config.toml
model = "rotation predictor"
dataset = "made-up ball-and-stick molecule models"
train_examples = 97500
image_size = 64
crop_scale_min = 1
horizontal_flip = true
color_jitter = 0.1
arch = "convnext"
isotropic = false
norm = "layernorm"
hidden_act = "swiglu"
mlp_ratio = 4
inner_norm = false
patch_size = [4, 4]
conv_stem = true
depths = [2, 4, 4]
widths = [80, 160, 320]
kernel_size = 3
init = "torch_default"
residual_init = "none"
optimizer = "adamw"
learning_rate = 0.00092
beta1 = 0.9
beta2 = 0.95
eps = 1e-08
cautious_weight_decay = true
max_steps = 38000
batch_size = 384
epochs = 149.7
lr_schedule = "cosine"
final_lr_fraction = 0.05
warmup_steps = 1900
weight_decay = 0.2
Rows from block 6 of a small rotation predictor, named by matrix and row number. Rows with one number belong to one neuron. Each number is 128 + 24 x the weight over its row's rms, rounded and kept within 0 to 255. All counts start at 0. Numbers have three digits each.
After each neuron's rows are labels from the 100 images, of 14848, where the neuron reaches its largest size: "top examples" is what is common among them. Only what is clearly more common there than usual is listed. The data: made-up ball-and-stick molecule models. In brackets: how many of the 100, against the usual share in percent.
# gate: MLP gate (model.blocks.6.mlp.gate.weight, 1280x320), inputs 0-79
# fc1: MLP up (model.blocks.6.mlp.fc1.weight, 1280x320), inputs 0-79
# fc2: MLP down (model.blocks.6.mlp.fc2.weight, 320x1280, transposed), outputs 0-79

gate.487:155117133135128121152073107233112168126109100142144103127114146134159131109117137108130124109157101124110123091093112163132146127129117159101101127131130119103116131116152138089121124110128108118142133146100131112120104132120116119127122102
fc1.487:071142115110146117130131153133122112125141130124144121194134124113129111115120096110143116146132137119116132162155128103100110135093149142155099129080118168118124086127100140146155085113181129151146140153150121134133128102115123165131139142
fc2.487:111167140131128129167158130144122135154143128156121130157136084113139142124123101143172122113126132143144143136114109159108040134097157115150131135074108107125136124105111133142134147143146109192114158137174131093117116155120106142121134139
top examples: balls and sticks (60 vs 34)

gate.334:110138121123124111129141124127137141112137155126135123152134118139127122155153140121177114126127143127128119137172137073120124109122114088106119125102139125136118073120082136132147089149135141164070163146099143083098133140119149157078143160
fc1.334:114133158128135109120121140118121123094123108144126161120129132156103121124140135129149111133144123098156119162124118127122098119207139136122091168127104141158127122141084141104120134098116094113162121129195139154111083088137115121066139085
fc2.334:141159113159133146158130137125128127148126119175142080113156111181154165141113092096157126126144145162119108166136122078136120138130141107167124142143123126121085117193133125124135132119167136143133121142115144125135101152114111101121134117
top examples: space-filling (75 vs 32.8)

gate.430:134136155154136109150128111159151137093138120135146103117147129103152103178138121096160133114124096095152134108107157065122097127142113076118128107129145107085108137129140075101141126128089131126157113141096119130122152112134162128119137136
fc1.430:153130141132154106141127144121158175143159101131151063155137107164118148182117135141123153115131133128113130122171167127131085137129113113109150148140166103121142118153190093123162086137141182150115130080116131102171109109133147113092141189
fc2.430:108113106130135145129118142146121111122160127164106094147106091112145148116178129137146113097141122147122092136129089120116134116127133152126159116170153161160080113071158130135158143154127195132152143149072140115122141108126131101140117096
top examples: balls: three (31 vs 9.8)

gate.641:119089129093155132137128141116114151134131154138127205085125123085128165097157114139101121074129125132139102170094118165131145135133096115073102127150126129085111105100145189111139133092146084127125092076171118149095146124158135118131137103
fc1.641:075150116133128152138116112141130101144142125138082119112144119187102137100110103119127136102135119124119094089144145126109140108085106121122160102109072125115119128124150150179091110163136146149113162120141112112105084122142105132159122114
fc2.641:103114180148104145122133120129129184133112150132171114108130145125178117130150131085096165129129127115151122114103097074143127142138102139128144117119110166125116122129129118140110143106136161114126106111166093118147119146153112108115140119
top examples: space-filling (70 vs 32.8)

gate.109:153122105121153117117122139122127182119106143150153095099115135161115126118127115150130108078131159165111122124118111143121149119099141085135112096132099120148078160149117156151163118115145185095080144144141131132109170090116094158149140124
fc1.109:108107109143129126155120128140120179113097126145117096111146118150127141103118125142078156095132118118164099097130106117131125128139099104134106105092126115094134157127190119170126097190194176117119144064128117132150143128119139120132130152
fc2.109:166108172121131164087109127127133125147118119106154093117135095148108096123136095187157131128126166145100151151157105133110127138133114158135157102110097130139172117134108134159146106118128152133104108112119126123128097107109127153124102109
top examples: balls: three (25 vs 9.8)

gate.115:092080123116122165128109124124138075122163094108151152130136150112146074145127141105049117103123097133140125121096123122134157101133116109121138145166137150104140134116107103120113106160131117124124066106161134130110133117131139125112125108
fc1.115:088069104137148092132141107135134103128165163154118109106127132141106147130115121149160139122127119114145170118138113123138134130124102147102121186132137117161112162145142099146172142122154162136105118127138111128166136159154173153169126157
fc2.115:104096176108091111144157141123161118140135117120191099168070124160084160179088145137130121138119127105117127145117087103140123127141097087142133123114179108132150126151158157128149128062141108116073078140133144170115070114133152163126118090
top examples: space-filling (100 vs 32.8); balls: three (25 vs 9.8)

gate.214:170128119100113155132120151131148117128069185110126079125149125120106105157130127142142116117110186190140132139155158138148144105138107157124162130103096127146142150149105096189112135127163120125064103100105129134129094124097143090147119134
fc1.214:087102131118134131149126125139149123090135073089103116117133133096137077076119137140136101105138060130148134069173139113138150139123115112077140184119140143126131098097102141178161151137150175058175081113159116121134126108129127107136106149
fc2.214:114096094098116113123118138130156044140084094125155184109107151147099133127114115141127107147165122143168149143109131103128124112107113146101148142084171136135139118129097159111106160094101161123153115170089122105088115126127141141134144118
top examples: space-filling (64 vs 32.8)

gate.531:151117156110124172124101133146122152129128121125111133130108080144134128181151136123143164107150135169118102112124150162139138148118105113110169106129134140136144123120167169106134149127113133119133098108157125131131127090104153113124131158
fc1.531:100113128178127129126135107124159095109148139150107109104132137094123152132123123131134136123146127118138109076118125092096165182085115124107119092112097135156134101132126143127120132096131143118135122132105135119152138132135159089118128113
fc2.531:059102118098124133123155104123142113106164144098108130130138155122100066104136120139105110097111094157146159141105157132123127124140122151134142096106138146111165140122138156138095133116131084134091100122095112135135106151155130113134174093
top examples: space-filling (79 vs 32.8)

gate.89:124123129143110117125111103125158118122120152111121120135120125169127129104125136081155210132146098137122129108140135101136132208140107157095142148146146130138147112103137177094150116142162132162177165122120114111156117127116115085108108138
fc1.89:170099127148122155114141150112112096143103151139159151094124157077120111116117129138127102121110112125102148155115108109121127167127105166101118128135122113156131164106094174078145137099104123149167082168121151106131103127149133150138139140
fc2.89:144166134128128157116136124117126124142157102109132099106046109076137113129133121137162121111138163143159130134145105126131142122124120117110101125149143146133142154130115136109116116149113112126158139114112148118156105133128097104098137128
top examples: space-filling (76 vs 32.8)

gate.722:100125127151148076173128110133129164129112138138129092117125161120131167110163133085173157180130090099142105081143123133109150153126124124100127139128130130192090161114118137118174120121089136116112117155079118136166142101136122086110137113
fc1.722:087129143120111128139097111136150113148121102111086141134150126125127139105133132111165141121127115081106137135122097109146172141161093076098126171117145143143139082101124138143169166095102125107128071101121125134082157149129134105117099121
fc2.722:144144099136100135148116122124115128138133150132071094124157147211117195172109122095152137149160124097126146101130142133122130107158136132139117137156094126131163080172071123150057119142090118123120122176138121123124127127118142112107135154
top examples: space-filling (88 vs 32.8); balls: three (42 vs 9.8)

gate.469:112128157111102119141127176124141096131131145100122159095128095143117111143127128123128138147132140111128223138155133126070144147162116103109155111160133103131129117115141147091132159171126124142138143138122200130137135084130137101153185171
fc1.469:107111125115135129087052129051119131123161160136156144142129188140156131140107132129108138113021117158167130153116121127129089144133151132109108099132124123146122091087122136115134121172148151139126125113169132134135140130130139097113130114
fc2.469:104154138133123144125142150112114161099132128120152133139126112090133144170106124133125129147136108111152119111130130130118045137155188116131122125123127124119167169104121120126132120090117140195105102110116115160133093131120098110168133124
top examples: balls and sticks (65 vs 34)

gate.615:110127143144121155133140115128123092135161138146116089143125136123144152156123143142129138180124110108125152131134154137141119157142170068129132121132119127131128197118179106029113124173106132195097132140135131106106120114140157132133116139
fc1.615:146210128116107176107125138120135138119121118113112075146136145183109089123127141074137127135118095128137142135103126129146073137128172172115165133091161156147161154139138113143109124140113169149149149127087128120156119136092177086082110110
fc2.615:156134154127129125139101141109103126143120090156128113119183096075129124110145178167160131121110100114125089121111121164118132116131122105088181172134098150153118123082095103104126098130123093127137084128103100109126145126131142089112116158
top examples: space-filling (73 vs 32.8)

gate.716:162115141096134119149149147128162097097127155087124149122121197098105125108125117083142128153126144130142108154106117120120112134116141138142119146136178119095098177134097118101163141090140118158093083159130125150139148122114136123138155083
fc1.716:126133111128141100113155108146116117110105083128119085072129122110101177162127132137171148129119162132128126140126134153132115113146154113105095122144097148132141136111101087103080141123096095151140108128139114098187090144099164087136117136
fc2.716:119141145107090124124126097109137095145119117124126092143137123148129138102132128158143143131126129164111100141167131154159131133114145140125102086138167131108121124198134145108116105152173144112116131096146102151132167139124141110110116150
top examples: space-filling (70 vs 32.8)

gate.739:111088137170134126166115128130110160121104140124141086101150174120140170136180135099169098147131118110128111075158138107129136129124117091133138181148132135089092140138133114082154145130106124128104123174132141175132109114135087117141124129
fc1.739:120119145123140091119117134137111141148169126108097151114108136152143097095137138084121130150138125156108127143099097151134129122104122160103113127136129156129105143134070152087137169071125074082199080168178130122139153117131132122096111116
fc2.739:114091104128130137104091121124155120120139139136098091115152182136105108123120149080162128155125125132088130160127165164114128121165130132145102122125127149122139122129124117119095121132100092131109122112092135176131122136115133178109154119
top examples: space-filling (87 vs 32.8); balls: three (33 vs 9.8)

gate.291:142125141110151146118142130122113135113067155130129089140106136130120118105114130175145113093134133138126125130114126109127160115159138116139115096116138132103149099126107151158185132094137141123162198119154132098156132127116094125075136119
fc1.291:148115135149071166136097142126131139156143159119117119139118111100142138114126129177137120122119138137109121142108121150125099097149128099140191184135122144101160142148132131128092124136094111099138117135106149154083108141162116076175125130
fc2.291:141108110105120139110120103143097131136134126116116079167054131123144111139137107167101130119151117123175103115178079134155133125154134147131125100110113126148142103156065142145073134098075107133152128106104163120128110149114122164164103136
top examples: space-filling (68 vs 32.8)

gate.346:159119102102136128120097125108142141134171145121121127112132126116158093142130123131104101140122120155148099076119125127131086100110153085128199141103150111135141119136167091151124143159130167170131137134096107116150148093118139143126129112
fc1.346:120108176127102099155134120127096164137098123126099135134135160143134061128139127101164150148138120069135135134125149091131093150131135106153089136130164113080089148157099103121118152069083133166146135192099136119142132113139106128092130117
fc2.346:104089125170149118118129161147128154066128134149142131096117100115110175143142093142123125081121098128101124131088151147142128136104163176120116187168118170115193142134158132133131173135097091132096151179134118152115133126107144147163153124
top examples: space-filling (81 vs 32.8)

gate.140:170100143134143102131120142144124133136136158124124189128098108114162128108128146139154158144115161101145177166193115144129109166130110153122134175166138137172107142125104135103179146136137072171123084111078155133160098136185162118158136149
fc1.140:122080159101127085147110152138126139137101131075149120155154161075127137107119152135162137144105114103099106105117117127158153146131116137112119111135154170096142124119109096139122112105084100141100040108107152107131119112131161134164113119
fc2.140:076063114150138129101117140141088114119114121096164124162174141082124119108096137108122129131156148112149121119147113099136119144150132095155120125128162124137147120149144174125108140081178120130137105117150138093136077106076135124132165091
top examples: space-filling (63 vs 32.8)

gate.455:128154147152148135118128121149144118129114169115111110100122123147146114081125139127143114188126132119126144160135104151132118128149101087096132090100178131089155161121094142137096111108087131156127110168096124115101077114097130127176119153
fc1.455:143115151121119093122149139130141162124131097114118122105113128134107206133142145111120161091121115123127135137128108156145153134118112131150126186147131140134119105146114101054149149124058130086134085157160146163131126108127151168124119125
fc2.455:044157112144103117149113136154112113145126112126137149113185143126123135146126142102124132119147110095132123069137129103127130128097103112114123073121154163117173085130070112114126125095151134133170059180114096163150119109141135144097158117
top examples: space-filling (66 vs 32.8)

gate.210:125111121127105160134139150124149097129131117115114103127140154121143079055124120159081104128135119117118124120129073101123116128097130118147150109110168105138116105150105143161149106140177170122114115074114138120090148096127101122117142172
fc1.210:125119110145109103131125130147108121155095075155123069076130141150120125104105113140118112128126108084089143122111145099100147106117112118123140118130123134171108095086168134111098144130100133094113130088109128112137137120141097059129140120
fc2.210:111149159127136077152167116134138137119109129164135113126103131138130134101141105118147124161133164148083135133161122199144129137150165139134102099151121113075124199151164150133115129104141142132121148133126138124129113143119129141081118129
top examples: balls: three (34 vs 9.8)

gate.629:182109138105122135156140145164148136077137131143117126170103103141137150135141137131145135125084101103186118174178150084133145150080136104163132108146121153165127106135136096129165170134119144145143171128103122119165148133183137183136128183
fc1.629:153096099152106126118133148097131164141133171154141177117116120115145137135118130140107139110147124136126114165174113130107130160088151144110156110107125131185162096101148134110130178065165117094185132105108141130143152097153094141105145109
fc2.629:128122118113123121119073112146117062108133143141125147136021139127135069123116146121151136150133107069142108117143107083117133128154124143101143147111130142121114145112140088145149123123163122133106107132172118120138128116118142102130132148
top examples: space-filling (81 vs 32.8)

gate.154:138157125159138149125132077123119132120101129151153135119097098111126128100141194114136132120140168130137175132108121132195101132085169155151125161101139183115132154144159142148170105125115103115100118110134151108135154177160110154093080115
fc1.154:143152118139126123174175132248142140166111121116127106134135171128092137135085129137102124119078100138083151129125135118128144130123107147101132096123142122098129137138104088151124112107113125132132147136118123091180132120106173116138121139
fc2.154:120110112120097123130120146138143155114135149122105121120107129147158128165126126112117125141132131107109124077091151109138062137117149139132149106145137124123141111146113090106155149135140162196124121147113144168110161131142121139070138114
top examples: balls and sticks (64 vs 34)

gate.51:155069098129133074157131121155129117129092096129130077130133092178143164141094114083140141168124091092120178076146129122112128099120118144122163111131141120137126136137214128117158115126124143177127123085127137115137155138154144111122159163
fc1.51:088095156131084105137131139133096112160119120127086162119115149149109170128117122197151126118123097121101106166126108128116135126152135112149156137105164127149140179075140159141126151129110121108152140121146144163098137147143107145140128088
fc2.51:103147148142110112173140134126127126149110132103138106124148163143135136158100143150125141190094153096120150111080156115121126134143113091127195123126114086122169123128074113156124149103115084127152150089150133137154170132149129111121130089
top examples: space-filling (73 vs 32.8)

gate.555:134116113136106146156148134205111150154097127164116147109121186124104137122112127110160138120000121121088105127133120142121122146153137131123124141149103119166150145149124146169122133133108111126095124114103126151110099133159146136161119094
fc1.555:128102118121116139136126124136119134138151142147116149170120140117143142135121005133133158152129128119124054132156148118006140149119151123137147139109119046145134077144147136147164147108134105165124118107138034129137123099172147124123192111
fc2.555:146144127130154109106120137118134117130144151125127116115130142089129142121108138136091129104118091153135152147159120114158209115164078087125158124170128125123125150120137112153107081110128123046076128135104114113123134153099160133072131098
top examples: balls and sticks (64 vs 34)

gate.315:144125071130122130122135133142134125110117170115120125075106138138124084115078119139154133145134111135145122103149123121113164139125147149149174121136091125136136142125115134131096123167130111132078117152079128089105144121127153126127148140
fc1.315:164179109138137195110130113113129157155151132145144166135117099140145176138142126173068134190125180153108118118100119159128139129109133120125146103131116118162093178163150150129122121072155083082064158168135124129115147143156106079130130114
fc2.315:155125164117131136092106140112110136134141174111112133122131133137161092128138136107142143143104105116095155126134116085139125150161146118177123131175110124156132123136125099143133135145113109117142089102136127145129140131142100108111099142
top examples: space-filling (87 vs 32.8)

gate.637:158130168095123108134108141141144180129110163091125120152135103125121150099123123159140142034132120133139112151139148174137095114102108148100128158107165130133142192120137136084139132106141122140109127088160124144129127084151089128132114166
fc1.637:158094115160119134123143098110134142123159126146127129119118140145127172111144143114132123104137129106127143171099157158133162124114149116098137101139125124114117172112104121094127116089081106150133062127113123129119135114162124096108119141
fc2.637:117111105096126096132108131128127112112113110098152150135161143110133136159116133150135118152134136138164147142152108142148123098101125141107131126137123124126114143104116144113130104110141121121126115151091131120109114151091115106136132126
top examples: space-filling (68 vs 32.8)

gate.699:103147117147115172111134116129116115120141104172143152130096133110103088116110130102101111165130114155156158158122104200097143101119134133099097169085128073103156083104125124155118146122142087124135114144139147117164106135191101119118153125
fc1.699:094158181148128150128138111128117107138143078160133134112100143081122132102121142119118079141138117141121146167146112156115145054127133099144105140081155119102152102091146052144104100121126066133107105093157152133148140083163139104116139171
fc2.699:158108097136125093126128099116185129163123115112130147108135085139135076097121132138110133120125138136117159107180128128128137141142120112096098071101150118099122145129137133113133108088118189124165119135089161111119160089152126103075132127
top examples: space-filling (80 vs 32.8); balls: five (30 vs 9.9)

gate.439:123161132119117177127114122134125153121097124096145097119133144110119157104120120150145130185122143117129114165093148111109118107128114110112137137099116138143112100083167116162112091113112143124132161154114144138127168138090090108154127123
fc1.439:143174155161134167095137106127121148094173123137087163147144133127110123116122131076109084159121134122121133208133118113133129153118105102119115107095134126134117129124115153105190147116130092123159138124159109137143186129131127172125115105
fc2.439:129143132174089157141140139112103098100129126103129127104094165114105142133131104088120107165136152157099136189133133170112129142152139129102117131157123116129137176074141130094122076122197132136137099085114133133152099132125101117139185138
top examples: space-filling (62 vs 32.8)